Rows from block 2, named by matrix and row number. Rows with one number belong to one neuron. Each number is 128 + 32 x the weight over its row's rms, rounded and kept within 0 to 255. All counts start at 0. After the name is the row's rms in percent of the matrix's.
# fc1: MLP up (model.blocks.2.mlp.fc1.weight, 768x192), inputs 39-77
# fc2: MLP down (model.blocks.2.mlp.fc2.weight, 192x768, transposed), outputs 39-77
fc1.45 098 [ 92 163 153  86 145 113 140 130 174 129 144 115 159 120 169 189 163 201 132 146 223 108  86 165  93 121 145  92 132  88 125 161 141 161 116 123 120 161 117]
fc1.46 088 [128 130 106  93 158  75 132 189 183 169 138 123 121 134 127 157 152  92 200 108  89 130 119  88 141 122 135 176 153 121 169 128 127 117 153  60 100 137 125]
fc1.47 089 [139  97 113 154 122 127  96  96 153 159  92 140 143 153 170  77 101 108 137 163 142  97 139  90 120 176 151 130 128 146 144 134 119 106 202 105 113  73  65]
fc1.48 113 [130 147  89 167 139 142 171 115 117 120  92  88 155 102 111 133 178 128 172 107 165  68  95 145 139 183 115 220 129 121 130 132 143 120 138  99 102 140 145]
fc1.49 103 [182 122  96 109 142 158 127 136  85 109 136 140  99 170 113 165  77 121 160 184 113 105 141  98 198  72 135 106 120 106  93 174 184 170 192 153 125 160  98]
fc1.50 089 [ 85 132 187  76 128  68 116  63 151  68  82 139 116  96  99  98 148 122  95 154 155 148 143 112  98 115 169 120 167  95  82 111 107  64 109  97  92  92  99]
fc1.51 089 [138 127 127 101 135 152 102 104  33  94 123 155 112 144 102  82 149 117 125 148 153  59  82 117  78 135 151 109 110 183 208 121 202 131 103 128 111 145 125]
fc1.52 093 [121 112 104  88 114 184 120 116 124 133  77 109 110  98 113 113 132 131 130 162 186 105 124 118 151 110 150  99 140 130 177 115 128 142 100 102 107 126  97]
fc1.53 091 [200 119  71 143  97 122 153 171 102  60  99 170 168 132 157  96 139  92 137 150 165  99 180 127 130 148  73 118 172 119 144  87 113 100  97 145  99  97 123]
fc1.54 107 [152 148 178 126 103 120 152 136 101 135 117  85 144  53  75 149  92  88 167 136 113 110 115 206 104 151 114 118 100  55 136 115 110 132 104 159 109  80 147]
fc1.55 092 [125  87 124 114 143 117  88  75 186 161  54 168 190 121 176 149 139 110 171 150 151  51 140 142 154 144 131 123  86  84 181  99  99 157 103 164 140 153  66]
fc1.56 090 [144 101 155 142 159 105 106  90 110 176  56 102 146  92 145 132 194  55 127  64 130  66 163 122 134  99 135 107 156 160  77 117 142  94 128 131  93 172 163]
fc1.57 088 [102  80 108 115  98 161 125  94 185  99 120  86  96 179  60 123 124  74 124 156  99 127 156 147 126 151  41  92 119 167 142 155 102 151 162 108  66 109 159]
fc1.58 088 [109 132 125  85 158  95 149 112 114 138 104 159 118 123 131 106 111 170 182 121 117  87  96 120 178 100  89 144  37  82 187 169 182 130 199 133 167 104 131]
fc1.59 100 [141 127 122 112 143  92 104 167  87 109 113  86 163 114 136 129 125 105  87 141 115 141 143 130  93  76 115 177 144  27 150 101  80 145 132 118 116 106  62]
fc1.60 092 [168  82 116 152 172  91  86  86 135 111 148 148 117 125 132  63 179 132 137 146 128 131 104 158  72 162 101  95 165 139  83 135  99  89 169 193 138 140 102]
fc1.61 118 [148  85  91  39 142 139 103 145  77  87  96 124 133 133 108 106 132 116 117  81  83 129 113  91  90 147 113 127 155  90 111  82 106 100 127 120  45 145 130]
fc1.62 091 [ 96  41 111 129 108 125 149 118  80 106  64 176 130  73 210 167 117  94  93 183 105  71 194 125 104  52 189 116 118 117  91 136 132 140 141  96 167 137  86]
fc1.63 124 [206 121 104  91 132 120 159 117 142 152 161 107  98 225 132 101 128 131 132 175 188 109 122  83 125  59  98 163 137  73 145  86 113 146 119 139 143 127  87]
fc1.64 094 [101 161 169 125 194  91 119 168  83 146 132 147 151  92 111 163 137 139 154 133 185 139 120  71  74  96 119  75 159  92 167 108 101 154 121  97 119 170 115]
fc1.65 100 [173 157 128  76  92 128  78 160  63 149 112 169 116 119 163 142  67  81 164 155  95 119 158 146 118 119 148 123 141 129 175 190  77 128 156 138 114  86 124]
fc1.66 103 [153 131  96 139 117 156 211 136 125 118  95 180 116 132 101 119 140 132 123 137 111 173 180 127  67  77  75 142 171 126 190 151 106 107 107 107 116 118 102]
fc1.67 083 [138 135  82 144 109 176 125 153 142 127 156 144 116 132 139 159 171 171 165 141  62 174 127 104  92 108  69 104 165 117  93 107 162 112 139 101  69  75 144]
fc1.68 084 [141 119  94  96 112 120 133 151 139 114 162 110  89  59 167  92 128 167  96 126 108 105 108 144 138 105  87 183 140 116 151 103 149 157 154 124 125 126 144]
fc1.69 094 [100 159 179  77 125 217 104 124 129  31 106 138 128 142 106 151  73 206  84 213 134 116 175 130 144 122 120 127 126 151 109 117  94 100 163 153  87 109 147]
fc1.70 104 [158 145 117 140 173 155 182 137  99 121 163 125 103 122 162  96 115  71 128 162 181 108  99 127  57 142 116 145 149 112  37 191  94  97  57 165  94 120 165]
fc1.71 096 [149 113  96 119  86  88 110 118 124 132 103 160 126 112 157 120  66 141 173 166 159 118 125 153 135  92 170 102 163 131 174  92  84 115  77 150  92 122 107]
fc1.72 095 [115  99 111 122 132 123 167 129  75 111 101 180 162 102 113  80 124 112  91 168 111  78 103 120 124  87 164 140 142 103  75 132 167 154  75  90  70 170 150]
fc1.73 082 [154 102 146 153 174 166 122  82 161 143 106 106 137  96 104 142 138  71  81 136 125 118 125 147 120 202  85 124 127 103 145  61 136  89  83 151  84 147 135]
fc1.74 088 [121 133 136 108  60 176  69 165  84  81 156 120 110 102 127  96 166  88 162  90  89 114 118  96 118 151 143 128 163 115 134 106 142 103 160 116 185 125 140]
fc1.75 086 [174  98 104 166 174 183 129 132  73 113 112 168 119 136 136  85 152 145 152 138 156  88 105 124 127 113 101  81 176 120 134 128 166 119 189 156 143  95 119]
fc1.76 108 [114  90 129 151  84 168 130 138 115 148  84 124 139 138 160 128 136 134  78 128 159 112 129  98 132  91 118 117  86  98 106 132 150 146 142 141  74 171 177]
fc1.77 095 [134 129  89 118 146  92 151 128  56 142  91  97  87 113  59 125 124  73 127 117 185 135 172 102 115 186 137  91  58 158 166  84  63 184 126 154 154 146 120]
fc1.78 088 [140 150 103 120 149 119  74 132 149 144 148  68 186 144 156 153 132  71 107 134 171 102 120 122 137 140 107 122 171 153  60  87  95  92  96 131 167 127 178]
fc1.79 090 [128 107 115 134 128 141 136 153 172 141 128 160 197 117 108 142  94  70 185 145 149  74  71 109 194 134 113 118  85 160 132  77 137  47 134 113 146 180 171]
fc1.80 096 [ 62 118 106 108 110 130 136 122 111 172 102 168 134 134 152 129 166 148 126 107 170 104 159 127 109 126 124 128 177 163 122 151 150 136 141 175 152  63 134]
fc1.81 093 [143 159  89  93 124 215 143 138  98 172 148 197 136 124 154 126  96 145  74 116 125 120 140  68 117 149 165 149 148 110  95  94 123 129 183 155 101 176  87]
fc1.82 093 [111 141  72  79 155 118 135  66 111 115 163 165 127 128  80 149 188 138 133 148 127 145 171 114 127 131 131 187 168 123 134 149 141  86 111 129  95 153 104]
fc1.83 152 [159 104 100  51 131  98 101 126 127 152  22  95  96  69 119 183 137  95 145 174 148  74 144  61 141 118 110 149 128 161 138 130  99 100 141 118 104 123 187]
fc1.84 105 [157 164  89 147 122  92 165 126 102 147 128 155 140 158  91  93  58 163 100 172  85 110 101 118  98 115 107 194 182 113 111 129 202  67  78 134 174 110  77]
fc1.85 088 [147 123 153 136 179 140 100 116 110 155 120 123 115 124  73 121 159 138 208 186 130 102 143 143 166  90  86 140 140 126 107 158  98 172 162 151 123 111  72]
fc1.86 100 [148 114 178  88  75 106 108 133 106 102 128 151  96 169 132 155 145 165 176 210 126  96  82 111  78 180 137 155 122 102 147  84 152 167 142 125 115 120  99]
fc1.87 091 [118 121 138 197 128  96 159 117 153 144 100 198 132  87 171 134  92  93 153 161 131 136  59 103 135 178 100 130 105  92 105 110 130 113  80 114 145 112 111]
fc1.88 099 [155  90 100 202 107 148 105 128  47 134 139 153 136 135 122 134 176 137 113 187 120 103 148 180 132  70 209  86 178 144  76 166 130 124 147 167 157 113 144]
fc1.89 100 [106 158  91 126 140 124  71 147 115  74  87 154 132 121 130  58  86  87 120 123 141  46 103 121 183 118 130 152 112 120 160 139 112 176 121 200 114  92 105]
fc1.90 099 [123 122  92 171 185  91 166 124 134 168 138 181  58  94 146 115 116 112 128 126 165 127 153 121 159 166  80 168 132  60 135 168 153 116 118  69 175 113 120]
fc1.91 095 [141 155 144 115  95  82 132 107 146 112 164 129 146 114 144  75 127 149 118 175 122 167 108 159 151 119 136  84  99 132 122 111  84  67 137 107  81  92 123]
fc1.92 103 [153 113  90  77 120  93 136 122 137  81 113 130 154 156 139 121 110  94 132 158 156  98 140 104 148  89 147 137  95  97 127 100  91  81 110  59 189 147 125]
fc1.93 093 [155 115 169 130 184 155 132 149  50  91  29 136 126 112 150 117 125  94 165  83  99  98 126 106 180 150 108 110 133 129 136 160  65 140  86 110 131  96 125]
fc1.94 142 [193  87 111 111 135 109  51 108 131 111 107 100 124  78 154 182 176  87 117  95 146 129 104 179 111 101 156 119 163 112  92 162 143 130 106 162  97  48 125]
fc1.95 126 [203 156 101  85 147 126 184 126 155 131  99  89 125 128 105 110 137 128 168 173 164  73 137 166 165  65  72 121 142  73 158 122 165 169  98 115 112 182 119]
fc1.96 097 [153 107  83 167  95 140 141  94 107 174  74 112  93  89  81 130  98 102 106 131 119 173 145 145 114 120 160  97 146 146 160  75 169 181 126 116 105 166 119]
fc1.97 104 [158  87  82 112 105 142 124 178  69 119 146 173 141 126 112 121  90 131 117 145 113 106 137 124 158 113 134  96 143 102  82 121 141 100  92 117 138 137 123]
fc1.98 128 [130  93 121 135 105 111 161 159 122 133 130 163  67 127 100 145 146 119 133 138 151 124 154 120 166 105 111 192 149 129 126 172 118 148 123  94 129 169 154]
fc1.99 095 [127 146 183 158  86  77 132  88 140  61 113 135 127 141 139 128  94 163  88 141 118 131 101 148 148 120 134 105 124  93 175 131 100  96 141  87  98 137 165]
fc1.100 091 [123  73 117 113 135 134 106 166 145 101 140 120 123 157 115 155 158  91 165 147  69 135 103 143 141 118  77 153 116 102 172 119  46 177 145 113 121 141 148]
fc1.101 095 [139  69 151 151 109 108 111  72 164 162 149 145 201  95 139  76 120 112 187  54 136 131 182 105 116 145 111 166 162 110 118 132 107 141 113 102 135 167  91]
fc1.102 094 [170 130 157 173 166  96 167 131 165 114 118 177 129 102 164  82  79 113 136 140 163 114 195 131 139 151 171 118  94  66 111  95 166 146 112  97  88  89 110]
fc1.103 093 [150  63 146  96  88  93 145 116 128 172 128  90 150 149  98 125  70 173  76 146 148  96 108 127 102 161 155 145 173  89 168 126 149 124 163  92  97 212 146]
fc1.104 094 [ 94 153 133 181 131 146 104 196 164 121 115 125 136 165 108 125 126 114 157 164 180 134 151 147 110  97 165 144 125 155 123 109 134 112  99 143  79 112 162]
fc1.105 091 [157 111 121 126 164  85 112 163 160 139 112  91 189 181 117 117  88 197 182 127 107 115  74  90 105  93 169  81 167 132 117 149 139 117 141 137 103 163 114]
fc1.106 098 [ 86 108 184 137 155 148 193 114  98 164  95 172 123 118  88 128 123 189 201 149 145 132 160 131 141 161 160  97 126 179 143 123  72 139 106 118 157 153 127]
fc1.107 086 [116 119 119 141  90  54  84 115 146 180 132 130 100 115 106 147 114 128 116 146 120  78 105 166 137 133 112 145 159 139 102 131 124  83 129 130 170 129 107]
fc1.108 106 [183 119  95 104  99 104 184 125 100 123 101 134  60 142 127  88 156 115 174 194 127 137  86 151 146 142 119 150 124 138 112 122 134 180 110 152  99  86 102]
fc1.109 144 [118 135  81 160 149 165 183 127 141 114 121 154 170  86  94  81 114 108 118 130  88 106  91 127  76 202  86 150 110 139 106 121 157 152 137 128 168 116  73]
fc1.110 141 [114 153 111 115 129 142 122  89 155 123 124 167 137 160 107 155 207  67 153 145 111  84 103  99 176 116 158 136 133 175 116  95 132 107 152 128 138 173 127]
fc1.111 085 [124 106  62 156 138 170 154 170 121 173 107 103 149  85 101  90 174 149 212 123 157  97  53 171 127 130  79 165 167 167 139 144 137 103  66  97 105 150 102]
fc1.112 090 [156 123 144 137 136 133 169 142 134 117 152 155 114 103 125 135 169 112 138 173 121 138 168 112 109 134 130 156  74 141 145 143  75 103 157 128 145 130 135]
fc1.113 121 [113 124  18 103  94  62 147 101  80  98  62 115 111  84  95 134 207 153 110 147 187 132 157 167 100  99 108  61 102 141 124 111 137 159 143 108 117  73 123]
fc1.114 092 [144 132 188 183 159 184  89 167 210 114 134 131 147 105 161 135 144 129 129 135 109 125 124 137 121  95 105 177 124 107 123 137 158 106 152 143 125 159 137]
fc1.115 109 [100 102 148 159  76 100 161 118 126 119 130 209 143 175  42 134  82  70 119 204  76 136 129 130 148 146  80 118  95 110  97 181 204 124  92 121 103 158 134]
fc1.116 090 [199 117 137  91  97  54 170 144 100 121  64 140 165 137 119  73 128 171  50 128  89 125 162 106 130 102 130 120 150  84 133  65  99 122 152 143 126 200 110]
fc1.117 095 [119  86 117 171 110  84 112 115 123 169 123 129 152  98 146  89 107  85 167 130 147 104  67 190 187 140 125 104 137 130  97 131 108 102 111 156 144 113 153]
fc1.118 098 [145  93 163 108 157 101 177 118 117 148 144 105 103 142  98 127 161 143 125 119  70 127 127 102 141 198 128 138 147  86  82 108 104 114 166 138 129 167  65]
fc1.119 090 [151 129  85 134 118 157 120  97 165 128 136 109 142  82 113  86 136 112 140 150 143  41 103 150 147 126 127  83 103 142 110 102  65 155 119  84 157 155 151]
fc1.120 114 [181 144 151 165 127  71 158 149 149  93 200 171 137 227 156 110 173 139 134 157 189 104  92 107 163 169 163  90 145  85  61 125  88 125 126 111 134 136 102]
fc1.121 103 [132 102  87  81 190 157 151 113  96 135 147 127 125 112 173 150 152  96 136 103 157 103  98 149  88 168 132 124 155  60 151 143 101 159 102  83 106  38 134]
fc1.122 096 [154  87 137 133 137 118 134 112 121  80  97 138 132  53 116 115 135 114  74 156 147  77  71  92 127 138 156 111 126  71 104  86  97 166  67 128 126 129 133]
fc1.123 090 [154 116 146 155 197 114 153 154 137 193 130 124  95 118  72 120 139  90 106 122  97 125 151 119 156 131  98 161 101 144 143 136 117 185 110 151 131 141 117]
fc1.124 096 [140 159 157 175 106  94 116 187 147 133 175 115  90 106 137 136 101  60 159 115 117 109 123  44 156 132 160 162  99 122  77 151 153 103 109  92 125 139 120]
fc1.125 167 [133  79  96 102 143 143 105  49 102 119  86 103 125 138  99 142 131  94 140 136  57 100 145  82 136 100 123 140 127  93  86 114 109 112 118 125 124 152 136]
fc1.126 093 [111 163  95  91 124 137 220 134  98 114  84 156  71  84  87 177 126 117 140 127  76  99 120 138  94 113 137  87  97 128  89 136 117 102  92 106 113 164 127]
fc1.127 101 [140 110 145 185 119  88 128 195  45 114  92 132 101 108 126  80 120 116 142 180 122 107  71 141 163 143 114 102 130 147  90  84  75 147 173 116  86 168 120]
fc2.45 096 [155 111 109 111 146 118 156 178 142 117  86 144 115 142 127 154 189 126  99 159 111 163 103 115 145 100 117 193 132 137 137 117  96 109 142 116 150 125 131]
fc2.46 095 [145 146 160 177 170  67 119  97  97 114 111 150 136 146 152 142 117 119  98 184  65 119 135 110 171 169 121  76  79 138 172 147 136 122 109 133 183 133 142]
fc2.47 100 [135 165 127 125 155 167 117 104 204 144 153 163 117 139 119 102 149 133 178 128  97 160 137 138 101 209 149 150 191  58 102  78 157 164 119 160 105 132 115]
fc2.48 108 [140 153 151  95 101  83 154 129 135 185 168 121  46  99 139 122  84 134  69 125  67 170  86 119 155 129 157 137  98 138 135  79 175 117  87 148 178  88 174]
fc2.49 086 [117  99 112 176 107 137 101 120 110  48 125 127 157 153 110 136  93  86 180 131 143 158 136 154 100  84  73 100 149 141 153 126 112 135 161 105  96 100 168]
fc2.50 094 [141 119 117 141 209 182  89 136 120 116  94 106 139 148 168 211  87 175 223  73 133 188 104 123  52 126 165 151 113 104 112 121 146 151 143 146 123 131 119]
fc2.51 090 [108 129 186 145 140 143 132 117 161 119 112 198 106 107 122 136 156 154  97 158 141 181 178  88 133 116  89 172 168 124 132  94 123 117 112 109 124  95 119]
fc2.52 095 [158 156 117 132 112 157 132 182  67  72 129  59 125 138 173 152 136 168 198 106 131 152  88 167 128 123 154 104 122  91 165 150 159 170 116 127 154 150 125]
fc2.53 098 [108 134 111 141 113 147  57 150 151  80 105 136 136 164 156 135 146 202 130 151 152 113 120 115  73 177 195 175 117 153 135 102 137 115 171 143 155 114 168]
fc2.54 091 [107  82 109  83 145 155 150 140 110 125 104 111 198 151 144 121 115 113  66  94 125 131 101 112 144 142 107 118 151 161 194 107 102 102 154 122 115 102  67]
fc2.55 093 [ 86 126 141 165 137 119  98  90 133 156 119 140 123 160 179  80 149 179  58 181 120 147  95  99 133 138 124 143  97 171  50 131  73 136 126 107 124 104 134]
fc2.56 091 [126  65  91 154 114 168 146 130 203  96 113 209 142 159 126 120  87 148 147 129 114 165 128 189 159 121 123 123 105  90 182 152 102 119 106 131 133 114 105]
fc2.57 104 [131 111 142 128 141 114 117  46 159 153 131 130 166 122 119 147 109  92 157 116 119 137 128 125 125 134 152 109 174 102 165 120 143 136  67 223 164 146 116]
fc2.58 093 [ 91 167 118 207  63 108 101 136 134 124 131 149  70 145 174 153 119  96 135 118 139 125 204 133 139 125 175 148 138 170 112 150 118 130 156 117 120 160 117]
fc2.59 092 [111 136 176 161 116 133 158 104  99 107 147 158  85 108 105 138 174 123 177  72  88 100 173 150  81 145  87 138 132 172  34  93 117 105 152 135 117 169 163]
fc2.60 092 [144 135 152 121 101  98 124  63 139 145 136 145 102 140  87 146 158  98 129 110  87  53 109  96 118  99 189 137 117 194 142 188 144 123 104 124 140  53 181]
fc2.61 106 [151 128 112 121 155 111 117 144 149 163 103  65 138  91 105 153 133 181 146 172 123 190  49  85 120 137  93  93 181 183 151 109 113 125  84  58 156 159  68]
fc2.62 099 [103 200  85 165 102 141 122 159 119 152  88  96  72  99 151  99 150 149 134 103 168 201 124 129 146 162 134 164 128 120 178 155 115  75 131 158 109 130 145]
fc2.63 117 [155  94 113 130 131 110 169 101  53 194 110 201 153 120 162 140 114 185 128 135 147  99 165 124  90 169 143 161 165 155 156  87 103  64 166 126 182  62 140]
fc2.64 103 [160 183 115 110 109 109 124 146 153 131 147 160 123 107 119 111 169 133 168 144 148 124 115 166 155 131 101 127  75 156 136 144 135  82 156 129  72  84 128]
fc2.65 101 [112 154 112 167 131 119 109 100 114  27 141 164 107 124  99 167 155 199 149 148 152 156 118  94 115 107  85 135 150 181 144 145 133 108  74 117 139  34 132]
fc2.66 098 [182 101  77  71 115 115 116 189 122 138 147 141  69  70 140 143 128 139 123 125 104  68  99 144 186 168 131 126 115 101 113 109  70 141 219 130 106 117 115]
fc2.67 094 [141  92 128 144 114 109 128 105 172 196 102 103 106  80 156  95 134 136 138 125  94 114 114  95 156 194 146 226 161 121 116 122 128 147 143 139 170 183 156]
fc2.68 091 [181 148  67 136 180 126 148 181 147 143 143 121 125 117 135 129 134 210 187 119 139  74 171  87 131  94 170 181 133 157 119 127 136  97 164 171  88  97 129]
fc2.69 093 [129 187 139 111  99  85 126 145 133 118 149 138 119 105 146  91  91 145 143 169 106 127 183 102 118 119 159  81 162 196 120 124 103 143 119 135 130 132 138]
fc2.70 096 [133 138 140 128 113 130 152 128 154 127 154 117 138 180  81  78 149 149 116 130 134  88 152 163 156 105 186  84 111 192  98 160 179 157 112 133 156 141  88]
fc2.71 091 [162 115  86  87  84 124 113 108 153  97  86 101 165 127  68 142 101 144  94 142  85 176 103  84 145 119 160 129 171 177 135 135 158 113 192 169 178  75 103]
fc2.72 100 [150 125 158 136 120 127 166 159 146 137 202  93 106 109  59 139 147  95 117 155 101 146 120  98 100 172  88  87 139 103  99 131 135  49  88 119 237 162 141]
fc2.73 090 [142 126 138  99 115 118 199 121 125 160 124 123 138  90 104  90 144 153  39 127 108 129  93  94  83  96 136 132 117  92 142 156 128 114 125 102 180 112 123]
fc2.74 100 [174 140 140 150 131 174 130 157 135 133 127 162 121 106  72 182 159 113  57 114 157 101 118 175 118 116 178 130 115 115 115  91 127 160 126 112 120  89 191]
fc2.75 087 [177  41 103 127 138 179 170 142 121 119  91  97 140 140 202 140 106 129 135 136  87  96 119 166 142 149  79 170  93 141 152 106 102 109 110 111  76 136 108]
fc2.76 096 [ 98 148 170 103 139 103 127 185  99 142 172 155 141 104  81 105  99 140 122 102  74 128 130 155 110 131 152 121 135  93 118  89 105 124 110 197 133 112 177]
fc2.77 090 [ 76 136 136 124 130 128 151 152 144 142 104 162 145  80 131 137 184 167 117 178  74 116 120 125 139 139 165 201 117 108 112  95 145 114 177 130 132 118 144]
fc2.78 102 [128 143  84 170  90 117  89 110 168 109 129 111  95 141 120 103 100  94  85 152 151 144  89 156  99 120 147  91 141 147  79 117 104 112  89 115 123  76 151]
fc2.79 095 [142  81 193  98  66  87 100 132 165 132 112 163  91 135 167  91  95  60  83 123 123 152  90  97 128 100 130 149 209 120 144 109 154  89  75 102 118 107 106]
fc2.80 095 [102 156 178  84 133 124 120 120 166 132 142 110  97 133 132  92 139 106 217 151 109 151  88 120 138 141 136 135 153 223  93 148  64 153 144 194 143 147 149]
fc2.81 095 [116 143 138 148  97 178 153 113 117 127 157 121 135 107  88 141 169 193 129 143 142 197 125 134 163 128  95 164 170  60 108 122  54  51 109 142 129 123 152]
fc2.82 091 [ 89 110 111 128  90 126 118 170 108 137  71 152 105 171 185 101  80 125 129  83 148 110  85  76 138  85 143 139 144 152  89  99 101  99 135 150 220 150 135]
fc2.83 145 [158 133 150 106 138 116 103 126 167 184  99 144 142 164 129 155 121  79 117 154  65  70 186 109 129  76 121 173 110  77 115 128  73  53 161 123 145  83 234]
fc2.84 109 [115 138 127 133 169 135 182 142  94 137 126 143 119 148 121 170 103 121  94  79 157 115 143 121 105 119 136 119  79 159 116  87 172 148 129 107  82  90 148]
fc2.85 094 [176  41 152 131 135 193 179 134 160 167 146  90 125 171 131 137 150 150 105 152 139 140 133  78 135 203  97  65 122 149 121  91  98 159 101  95  87 109 126]
fc2.86 094 [121 126 140 142 180 163 118 149 125  51 146  81 166 107 124 136 129  86 167 121 141 181 144 116 163  51  90 105 132  72  99  72 148 148 106 140 103 142 121]
fc2.87 092 [126 150  66 129 152 157 172  87 121 118 197 135 108 148 199 111 149 146 153 111 219 106 179 103 137 134 157 109  84  85 109 163  90  87 127 121 138 116 105]
fc2.88 094 [115 173  59  93 143  84 176 187 122 171 113  80  90 141 152 158 148 132 179 130 162 166 135 149 200 152  95 115 144  82 142 129 100  88 113 129  78 121 167]
fc2.89 090 [ 90 119 156 110 173 157 100  97 116  93 149 141 123  98 148  85  98  64 106 101 118 128 134 135 165  98 133 119 130 166 139 157 119 116 102 110 125 112 117]
fc2.90 095 [207 124 132  76 133 155 162 168 178 134  58  82 110  64 141 154 160 203 213 141 118 163 100 145 135 112 134 116 120  50 150 150 117 158 172 140 155 138  99]
fc2.91 093 [140 142 123 202  82 123  87 174 100 164 201 125 177 139 155 128 152 191 115 132  86 119 157 103 169 134 108 123 169 168 153  96 117 143  80  63 163 138 137]
fc2.92 104 [102 153 196 154 129 106 141 111 114 110 157 163  76 148 148 175 157 143 116 106 156  96 131 124 128 135 122 142 119 152 127 143 145 118 157 152 129 134 135]
fc2.93 097 [ 96 119 119  96 163 149 130 129  55 160 107 114  75 147 114  87  84 115 137 154 166 132 105 139  96 118 113 114 148  96 122 140 182 101  98 103  93 150 159]
fc2.94 151 [158 143 140 117 173 118 158 119 131 174 102 174 134 186 134 129 145 113 125  60 143 104 179 168  70 166  79 128 140 105 144 150 127 125 148  70 109 145  98]
fc2.95 103 [170 141 141 181 167 107 112 113  67  44 119  94 196 154 109 181 153 142 167 158 142  71 131 198 124 122 104 137 106 124 145 126 174 175 148 125 119 130 147]
fc2.96 093 [132 123 125 117 164 127 110 104 117  60  99 137 166  93 137  96 154  79 191 198 155 139  64 128 121  82 101 129  85 147  87 118 143  48  68 190 128 118  84]
fc2.97 102 [145 101 155 135 114  96 109 121  59 164 187  74 155 115  61 155 102 140 174 132 103 139  94  88 112 121 139 116  95 199 173 194 176 113 126 126 130 134 139]
fc2.98 111 [171 179 140 119 198 144 123 155 114 112 114 116  96 115 143 117 150 128 112 203 149 112 143 106 124 158 147 133  82 153 119 158 190 134 172  83 110 199 164]
fc2.99 092 [183 144 105  85 152 134 150  87 121 119 152 106 155 110 102 135 157 160  53 120 139 106 179 145 146 117 102 116 109 173 165 137 137 140 143 176 134 105 125]
fc2.100 098 [178 162 196  45 135 177 143 177 153 189 124 118 125 112 168  76 148  62  77  75 136 122  90 133  84  86 176 139 141 110 115 175 184 109 142  89 145 153 106]
fc2.101 104 [105  84 108  90 107  94  79 143 128  75  91 144 106 115 162 158 122 131  57 122 141 146 118 128 153 172  97 112 132 163 205 131  98  75 170 172 122 145 167]
fc2.102 091 [128  76 187  67 162 130  88  98 113 122 138 165 121 111 134 153 144  86 128 155  95 149 183 113 201 134 181 130 100 129 147 115 143 145  91 141 144 179 166]
fc2.103 105 [190 155 160  85 136 142  73  89 127 110  94  99 153 166 163 135 196 139 181 162 160  92 157 117 136 161 109  96  93 128 127 147 155 133 129  74 116 121 164]
fc2.104 099 [168 109 121 124 136  95 139 107  61 102  83 153 115 156 127 120  91  84 107  95 141 229 131 171 124 103  70 126 122 126 159 155 124 145 124 118 122 181  76]
fc2.105 094 [154  86 155 120  86 166 123  80 104 137 118 155 118 114 201 116 129 100  86 132 123 164 114 105 139 125 197 145 154 161 123 110 166 160 147  60 151  98  90]
fc2.106 108 [175 130 135 130  95  95 145 163 181 109 143 125 172 160  84 119 179 149  89 127 112 135 152 150 124 139 131 142 147 102 156 124 112 108 174 128 155 107 159]
fc2.107 097 [158 171 148 116 181 120 178 171 174  95  74 101 125 141 155 156 129  88 129 125 184 102 166  88  76 100 116 164 131 135 108  55 131 146  85 131 176  94 120]
fc2.108 101 [ 88 158 190  97 135  92 100  99  88 153 103 139 157 155 109 138 182 118 130  93  99 118 158 124 144 125 138 111 133 173  94 110  98  86 148 136 113 163 102]
fc2.109 141 [ 98 106 134  83 159  96 111 215 157 154 101 101  57 154 130 171  53 122 126 122 154 135 135 154  86 161 111  92 152 103 112 108 106  82  80 145 151 130 110]
fc2.110 129 [122 119  95 105 105 193 163 101 111 159 120 123 100 118 141 190  81 130  35  75 121 100 127 153 183 150 131 141 154  89  81 108 105 159  81 155  94 122 104]
fc2.111 101 [ 97 189 123 105 131 124 162  78 146 149 126 177 118 158 103 118  87 133 145  62 112 102 206 125 148 152 160 126  91 112 194  98 109 142  99  56 173 151 124]
fc2.112 090 [116 116 150 181  89 120 155 114 120 148 130  97 115  92 165 125 121 143 132 143 139 142 113 133 175 139 145 103 128 184  75 104 189 153 118 195  89 104  49]
fc2.113 108 [122 152 102 157 118 127 112 172 126 107  97 132 140 117  59  81 128 153 163  85 116 143 118 135 121 179 139 139 161 137  99 130 134  84 107 132 110 157 118]
fc2.114 092 [140 143 122  99 100 120 118 101 116 117 120 106 173 138 113 134 164 138 114 101  83 140 172 123 171 171 128  71 107 143 115 128  90  90  73 134 183  76 110]
fc2.115 100 [189  25 191 178 193 105 123 155 151 124  88  89 140 136 136 125 104 148 121 164 143 134 158 135 112 118 110 176  75 152 164 104  56 164 125 121 121 124  92]
fc2.116 098 [109 164 104  82  63 115  83  93  83 123 128 168 148  97 109 129 112 119 141  97 161 109  83 187 115 104 116  89 151 172 191 135 125  82 140  95  63 161 168]
fc2.117 087 [102 203 140  91 175 161 131 121 124 137 124 141 154 141 161 140 124 144 120 137 162 119 108 121 182 103 157 118 126  83 102 116 126 110 131 151 104 127  52]
fc2.118 088 [ 65 130 111 165 202  88  98 123 106 110 107 173 101 187 141  86 187 145  88 113 121 125 150  75  51 102 111  53 135  89 154 116 201 160 111 115 105 114 118]
fc2.119 098 [135 122 102 124 102 158 140 151 129 101 155  98 148 108 137 169 136 124 138  88 112 135 142 118 175  90 148  91 107 127 164 151 130 174  61 133 178 106 134]
fc2.120 117 [148  97 145 147 139 123 110 112  96 139 118 117 131 201 127 112  60 113 143 148 144  91 132 138 103 174 170 162 207 112 110  79 147 132 115 185 125 150 121]
fc2.121 088 [119  98  66 196 154 169  67 159  99 126 118 171 105 130 140 133 106 114 120 128 103 105 126  89 168 133 168 156 152 187 124 108 122 157 142 144  97  91 145]
fc2.122 100 [106 100 120 172 131 102 160 118  95 218 125 116 105 155 116 112 126 165 140 175 134  92 184 140 117 135 121 114  76 126 135 112 143 103  65 168 120  75  36]
fc2.123 096 [ 98  94 109 160  60 134 141  49 123 126 117 117 178 149 123 111 129 133 104  78 107  78 196 115  72 174 120 115 133  51 174 135 105 107 161 156 138  63 137]
fc2.124 096 [172 161 114  96  58 135 155 153 155 100 131 125 165 156 127 156 100 118  86 146 113 177  83 145  85 165 102 138 143  62 123 104 148 147  78  96 119  99 124]
fc2.125 167 [140 129 157  88 147  81 134 136 143  91 137 127 155 126 110 172  97 135 129  78  53 119 124  62 141  92 152 143 131 125  97  90  94  93 105 107  95 122 126]
fc2.126 091 [164 193 132 133 159  95  90 148 128 130 133 107 154 156  85 121 199 153 135 165 141 148 111 132 114 118 159 140 154 141 123 147 174 112 194 142 108 184 161]
fc2.127 096 [141 145  83  52 132 129 125 163 135  93 131 151 186 210 161 128 135 139 209 144 124  99 166  85 159 117 148 113 178 131 211 101 104 158 139 165 160 146 151]